{
  "arch": "dit",
  "model": "class-conditioned image diffusion model",
  "dataset": "drawn small creatures on textured ground",
  "train_examples": 101725,
  "image_size": 32,
  "horizontal_flip": true,
  "conditioning": "class",
  "objective": "v",
  "cond_dim": 192,
  "targets": ["creature"],
  "num_classes": 12,
  "cond_dropout": 0.1,
  "norm": "rmsnorm",
  "activation": "star_relu",
  "mlp_ratio": 4,
  "head_dim": 32,
  "fused_qkv": false,
  "qk_norm": false,
  "inner_norm": false,
  "patch_size": [4, 4],
  "layers": 14,
  "width": 256,
  "positions": "sincos",
  "optimizer": "muon",
  "muon_scale": "match_rms_adamw",
  "lr": 0.0068,
  "momentum": 0.85,
  "nesterov": true,
  "orthogonalizer": "polar_express",
  "adamw_lr_other_params": 0.00093,
  "grad_clip": 1.0,
  "steps": 7400,
  "batch_size": 128,
  "epochs": 9.3,
  "lr_schedule": "cosine",
  "final_lr_fraction": 0,
  "warmup_steps": 370,
  "weight_decay": 0.0,
  "adamw_weight_decay_other_params": 0
}
Rows from block 8 of a small class-conditioned image diffusion model, named by matrix and row number. Rows with one number belong to one neuron. Each number is 128 + 32 x the weight over its row's rms, rounded and kept within 0 to 255. All counts start at 0.
Before each neuron's rows are labels from the 100 images, of 14976 (inputs lightly noised), where the neuron reaches its highest value: "top examples" is what is common among them. Only what is clearly more common there than usual is listed. The data: drawn small creatures on textured ground.
# fc1: MLP up (model.blocks.8.mlp.fc1.weight, 1024x256), inputs 0-127
# fc2: MLP down (model.blocks.8.mlp.fc2.weight, 256x1024, transposed), outputs 0-127

top examples: blue
fc1.603 [127 135 110 100 143 102 130 188 148 104 101 144 106 126 123  69 134 150 113  85 157 140 129  94 103 152 119 177 142  65 144 137 107 112  78 146 163 168 135 117  66 139 143 179  80  81 134 127 145 163 144 101 163 133 206 140 137 146 157 113 141 108 137  87 163 157 107  87 104 158 121 125 160 136 161  72 126 155 109 151 179  83 187 123 116 100 116 205 137 152 235 104  55 110 170 112 148  79 193  80 133 191 165 126  84 119 106 104 174  99 152 176  80 131 143 152 126 134 120 141 158  96  91  85  58 184 100  89]
fc2.603 [119 128 154  58 105 177 116 122 109  59 188 135 150 167  99 143  92 129  96 124 140 119 159 126 111 164 131 103 126 151 154 141 104 116  86 146 145 159 107 203 168  97 113 129 113 122 137 103 152 138  66 149 103 151 155 148 119  39 136 169 150 146 142 146 141 136 157 105  95 152  87 105 142 102 117  94 102 174 104 177 138  40 194  82 172 106 113 153 175 143 217  97 140  89 132  75 138 157 114 156 141 154 112 221 191 123 105 134  77  88 163 159 106  53 135 150 109 131 172 220  84 128  87  68 174  85  81 134]

top examples: blue; starfish; purple
fc1.716 [110 200 122 148 131 130  42 137 171 107 145 142 131 207 110 168 194 135 164 160 125 104 134 116 125 156 126 124 105 125 142 110  50 162 169 148  95 110 177 146 144 107 168 129 116 163 156 200 133 175  99  97  95 142 139 137 144 149 163 123 152  60 108 174 229  56 143  83 101 115 132 119  70 146  92 116 122 160 141 164  95 103 151 153 132 105 106 105 107 152 147 137 115 171 123 101 109 104 128 200 134 116 157 130 130  99 139 191 122 153 156 162 195 158 100 169 204 172 148 160  89 163 105 118 105 102  99 128]
fc2.716 [112  96  71 132 107  71 203 138 166 139 113 125 134  81  78 127 120 177 130 108 125 149 146  91 153 158  73 143 111 128 127 158  88 121  84 121 143 115 142 161 141 163  99 135 133 160  78 116  78 144 136 145 160 138 163  94 185 110 132 130 169 133 110 115 144 118  73  97  89  61 136 130 117  99 131 128  82 123 141 188  92 121 170 116  98 130 155 184 136 160 111  89 148 137 172 151 166  91  96 134 126 142  91 132 138 127  80  75 155 116  95 136 109  76 179 106 101 111 171 115 188 141 109 178 134  96 101  81]

top examples: blue
fc1.166 [148 151 109 125 134 132  83 134 118 169 155 125 150  80 165 112 106 136 189 142 125 153 113 181  95 136 135 140 118 101 119 117 151  80 175 151 111 172 163 172 120  92  44 153 127 147 162 139 113 120 124  96 209  99 113 146 158 139 137 114 160  93 145 101 141 135  96 101 223 147 111  90 161  89 131 163 116 118 111 156 123  79 147 124 108 156 143 108  87 163 132 132 127 121 115 129 148 131 119 143 142  91  96  69  65 136 106 128 131 115  67 136 160 167  89 131 161 163 140  21 113 140 144 223 112 130 103 164]
fc2.166 [138 103  78 176 175 163 141  96  87 146 113 132 102  78 150 139  85 162 142 165 112 154 216 106 182 153 131 131 121 143 145 134 127 137  97 150  72 137 220 104 171  86 125 132  97 131 108 135 104 162 124 156  94 128  91  97 103 143 106 119 131  88  80 104 191  53 131 106 167 142 156 124 138 155 105 122  76  98 126 132 173 122  95 125 135  90 100 134 106  70 146 112 114 147  92 149  67 134 125 116 160 116  94 182 173 123  98 157 136 135 180 130 138 181 124  86  70  98 224  97  76 180  96 129 102 144 143 176]

top examples: butterfly; red; yellow
fc1.730 [134  96 102 122 120 152  82 159 166 118 131 187 131  86 110  99 121 109 110 100 170 153 107 140  59 194 167  80 170 108 118  86 100  88 132 100  86 140 165 128 139 149 138 123 171 167 135 117 106  77 110 136  96 113 138 121 108 154 170 115 119  44 118 124 130 143 170 117 107 161 187  95 115  95 130 160 132 182 145 137  92 180 115 142  96  94 101 161 107 151 141 134  59 135 139 105  89 141 119 160 115 212 132  85 160 120 129 148 110  99 139 124 151 168 142 149 138 106  91 137  82  28 156 130  89 145 159 137]
fc2.730 [192 144 157 108  76 158 132 146 126 140 147  77 168 156 135 185 164 210  68 112 204  85  95 136 157 212  80 186  88 161 118 154  95 108  74 128 149 151 105  82 155 126 122 127 130 150 127 137 137 126 133 107  73 138 110 165 159 106 133 149  90 174  88 143 161 111 128 125  93 119 113 185 107 159 153  83 146 112  89 133 129  99 122  89 112 160 153 124 129 188 129 106 170 129 136 120 138  99 112 113  99 137 138 147 142  75  99 118 117 147 118 131  78  90 129 216 169  92 180 134 130   2 130 167  87 152 105 123]

top examples: blue; jellyfish; spider
fc1.532 [208 152 111 213  91 162  86 145 130 164 148 133 100 132 101 176 125 168 158 123 117 130  92 140 191 175 138 126 105  96 123 130 150 156  94 159  93  80 173 110 183 148 138 115 130 144 107 148  53 160 129 139 136 122 155 174 207 115 184  92 109 119 157 110 139 135 145 112 132 139 113 131 108  94 108 111 120  87 129 180 122 126 136 137 124  96 155  76 129 154 128  84  60 127 115 139 187 127 167 124 146 143 114 144  99 212  87 126  71  75 185 193 123 137 149 132 187 229 144 109 121 153 124  92 141 170 147  57]
fc2.532 [123 149 147  60 121 101 119 138 142 173 194 145 166 148 164 155 127 146 140 106 119 149 110 180  97 151 143  83 123 139  98 127 118  84 167 131 140 124 141 129 133 132 130 157 129 117 191 114 171 160 114 126 103 133 128 126  80 127  74  91 117 134 152  87 132  74 112 149 160 138 117 102 142 123  86  80  97 104 111 131 145  47  88 106 168 137 105 106 152 114 131  95  86 139 128  98 128 170 181 118  67 125 118 135 178  91 154 175  83 148 115 181 153  56 116 168 141 180 124 159  69 162 110 167 166  76 129 127]

top examples: blue; beetle; yellow
fc1.63 [158 158  85 105 131 117 127 159  98 132  95 111 140  94 123  91  97 114 122 142  73 120 194 132 104 142 163 130 141 115  93  94 148 149 164  92 105 139 153 147 130 141 115  94 139 132 117  81 132 147 134  89 203  78 136 118 157 122  82 166 172 139 144 114 111 145 159 112  77 130 156 107 152 149 181  72 129 109 120 130 159 118 102 131 175 146 135 171  48 139 115 128 108 132 135 181 161 156 154 171  50 121 160 103 155  46 133 153 191 166 118 146 153 160 117 144 155 132 103 125 153 221 109 105 135 150 121 113]
fc2.63 [161 184 122 142 140 136 101 152 109 106 159 206  89  87 109 137  98  95 170 134  70 127 174 132 104 165 180 137 140 138 130 122 128 110 122 152 122 108  96 152  72 121 137 117 186 156  97 107 150 149  90 123  57 131 120 103 153  99 121 166 177 130 111 144 213 137 134 166 138  88 133 121 166 107 110 191 122 189 118 147  79 111 105 198 123  85 183 120 198 129 112 149 184 139 140 137  58 128 168 121 191 146 134 140 171 113  99 166 144 202 182 132 155 140  90 109 122 106 121 103  85 255 142  81  97 130 133 126]

top examples: blue; teal
fc1.143 [168  97 112 168 119  89  61 122 118 155 103 119  99 134 123 103  98 137  82 149  96  66 105 114 119  94  59 104  81 142  70 102 114 124 110 127 153  59 137  92  73  91 138 122 115  97 107 149 107  97 142 127 162 149  95 110 145 188  93 137 186 108 116 107 100 100 110 105 104  89 125  56 135 125 126 209 140  69 105 141  78 123 170 139 143 123 158 173 173 117  72 129  81  91 178 142 164 178 110  92 103  92 134 165  91  90 141 196 124 198 134  53 124  97 137 139 114 119 181 100 115 196 108 154 101 112 134 170]
fc2.143 [162 160 167  93 105 145 130 147  90 134 102  69 202  87 122 107 180  98 141 194 135 155 146 105  92 100 187 102 128  97 116 143  58 100 154 131 134  95 163 161  99 158 113 107 176  91 155 101  99 132  61 117 115  87  79 174 117 137 126 147 191 148 123 140 136 101 133 151  93 167 164 166 117 142 121 126 114 134 197 172 164  81 185 157 106 122 157 174 138 136 108 145 190 133 127 149 173  74 168 120 161 146 118 139 140 138 101  79 177 100 152 120 124 134 137 105 113 146 146 108 121  86  63 118 143 125 143 141]

top examples: spider; jellyfish
fc1.589 [ 92 144 144 113  61 144  81 116 108  38 156 117 136  92 159 181 141  82 133 136 120 120 112 142  83 138 106  91 124 146 194 103 122 151 126 129 139  89 138 144 119 150 104  87 164 125 143 113 134 140  75 160  76 125 142 174 139  99 100  65 119 103 146 153 137 102 115 111 109 149 135 124 132 102 131  92 126 162 116 153  86 149  82  97 146  97 133  99 137 143  78 188 156 124 124 230 113 162 139 134 146 190 130 136 143 169 141 180  94 106 137 122 154 140 152 155 108 127 119 138 101 134 121 145 155 118 163 137]
fc2.589 [131  84  65 133 190 153 158 113 122 181 143 113 173 120  67  98 170  98 152 121  93 137 107 144 103 105 128 186 156 151 147  93 120 218  98 150 133  95 155 124 115 160 131 115 132 104 111 128 120 118 174 156 182 127  89 169 157 157 110 178  89 143 146 155 161 101  68 109  44 135 108 134 172 107 152 115  74  93 103 132 116 153 166 146 120  83 122 148  97 147  41  86 118 166 157 132  78 132 201 167 153 105 118 144 113 137  51 209 118 145 121 120 147 108 105  70 163 128 156 161 103 113 125 113 159 118 198 159]

top examples: butterfly; green; blue
fc1.176 [155 101 159 131 151 138  86 104  79 128 135  88 169  73 165  98 126 104  91 140 128 104 106  80 120 179 127 102 102 138  71 168  97 154  99 145 179 102  63 109 105 119  69 169 134 109 157 135 139 135  67 143 102 188 144  88 124 100 157  96 187 119 177 119 120 151 115 103 137 128 113 149 106 119 103 101 145  89 151 153  96 200 151 128 191 133 159  82 140  88 100 149  70 117 162 119 141 123  85 137  74 140 129  68 118 129 156 121 108 122 111  73 115 197 148 128 163 104 118 131 114  75 109  45 153 122 145 112]
fc2.176 [ 54 101 105 129 189 146 175 108 131 121 107 117 107  60 174  93 111 124 156 142 136 116  61 175 101 122  96  80 132 144 118 120  78 130 128 139 171 113 157  81 134 105 125 116  98 131 144  98  71  88 107 138 174 123  64 144 109  97 113 163 163  77  76 112 163 130 169 122 147 134  96 132 129 149 145  79 116 154 138 103 163 208 136 137  72 143  93 115 138  70 106 117 164 173 106  99 121 196 139 156 127 136 145 153 135 114 146  66 123 111 138  61 142  93 115 112 159 144 139  74 141 153  93 183 101 162 120 123]

top examples: butterfly
fc1.649 [ 92 125 125 132 162 115 142 105 107 127 123 214 158 156  80  98 122 134 111 100 150 124 132 122 157 128 137 112 101 175  96 131 137 166 135 126 103 122 116 154 159 175 105 181 149 185 133 139 109 131 147 203 140 169 112 144 117 110 140 136 142 121 151 165 129 184  84 117 109 167 109 146 154 146 124 140 126 108 102 110 191 135 147 146 165 145  72 101  99 126 119 162 101 130 145 116 128 155 137 162 137 122 123 118 159 116 109  98 217  91 199  96 129 117 164  72 126 161 103 162 123  23 145 168 164 200 128 129]
fc2.649 [ 92 119 137 168 122  86  87 123 138 106 144 161 134 123 124 195  97  96 108 154 117  94  66 124 155  85 107 133 111 140 108 144  87 155 154 100 166 122 155 140 116 123 112 132  89  99 127 137 148 200 119 156 124 159 148 130 134 125  97 162  94 153 151 108 110 159 149 100  75 144  65 144 169  64 180 186 111 150  91 159 162 140 132 138 116 174 165  94  67  93 138 117 112 118 146 144  69  73 103  41 109 153 127 132 123   0 111 139 114 148 220 121  79 105 141 134 152 128 129 116 115 202  79 148  83 182 173 149]

top examples: spider
fc1.383 [103 104 147 131  83 135 127 130 164 115 121 107  91 106 101  99 186  81 162 146 155  73 162 165 152  77 141 156 165 119 149  62 130 195 142 109  97 158 115  91 123 115  94  95  65  40 100 107 155 102 138 110 141 169 135 132  91 123 122 133 235 107 183 190 162 132  42 155 133 114 129  66 146 123 134 142 128 107 107 107 101 110  80 170 121 109 196 148 139 146 106 160 133  89  87 108  99 154 139 128  54 114 135 125 167 137 160 113 208 141 158 162 112 138 166 173 187 101 138 108 193 175 123  94  79 101 100 136]
fc2.383 [153 156 158  82  86 115 100 119 134 161 107 141 157 133 173 132  98  99  99 164  93 197 123 168 152 108 151 126 124 113  79 130 113  82 169 139 106 197 102 143 127 127 131 120 221 105 121 154  98 116 100 161 138 142  92 135 118 135 134 130 168 149 142 113 202  99 163 104 122 132  73 112 136 126 114 124 133 143 155  97  73 135 124 100 149 137 154  96  93 167  93 124 117  89  88 131  92 161 118  84 177 117 108 122 116 142 169  61 202 147 103 160 118  74 121 110  84 165 116 102 197  90 105  99 134 191 111 163]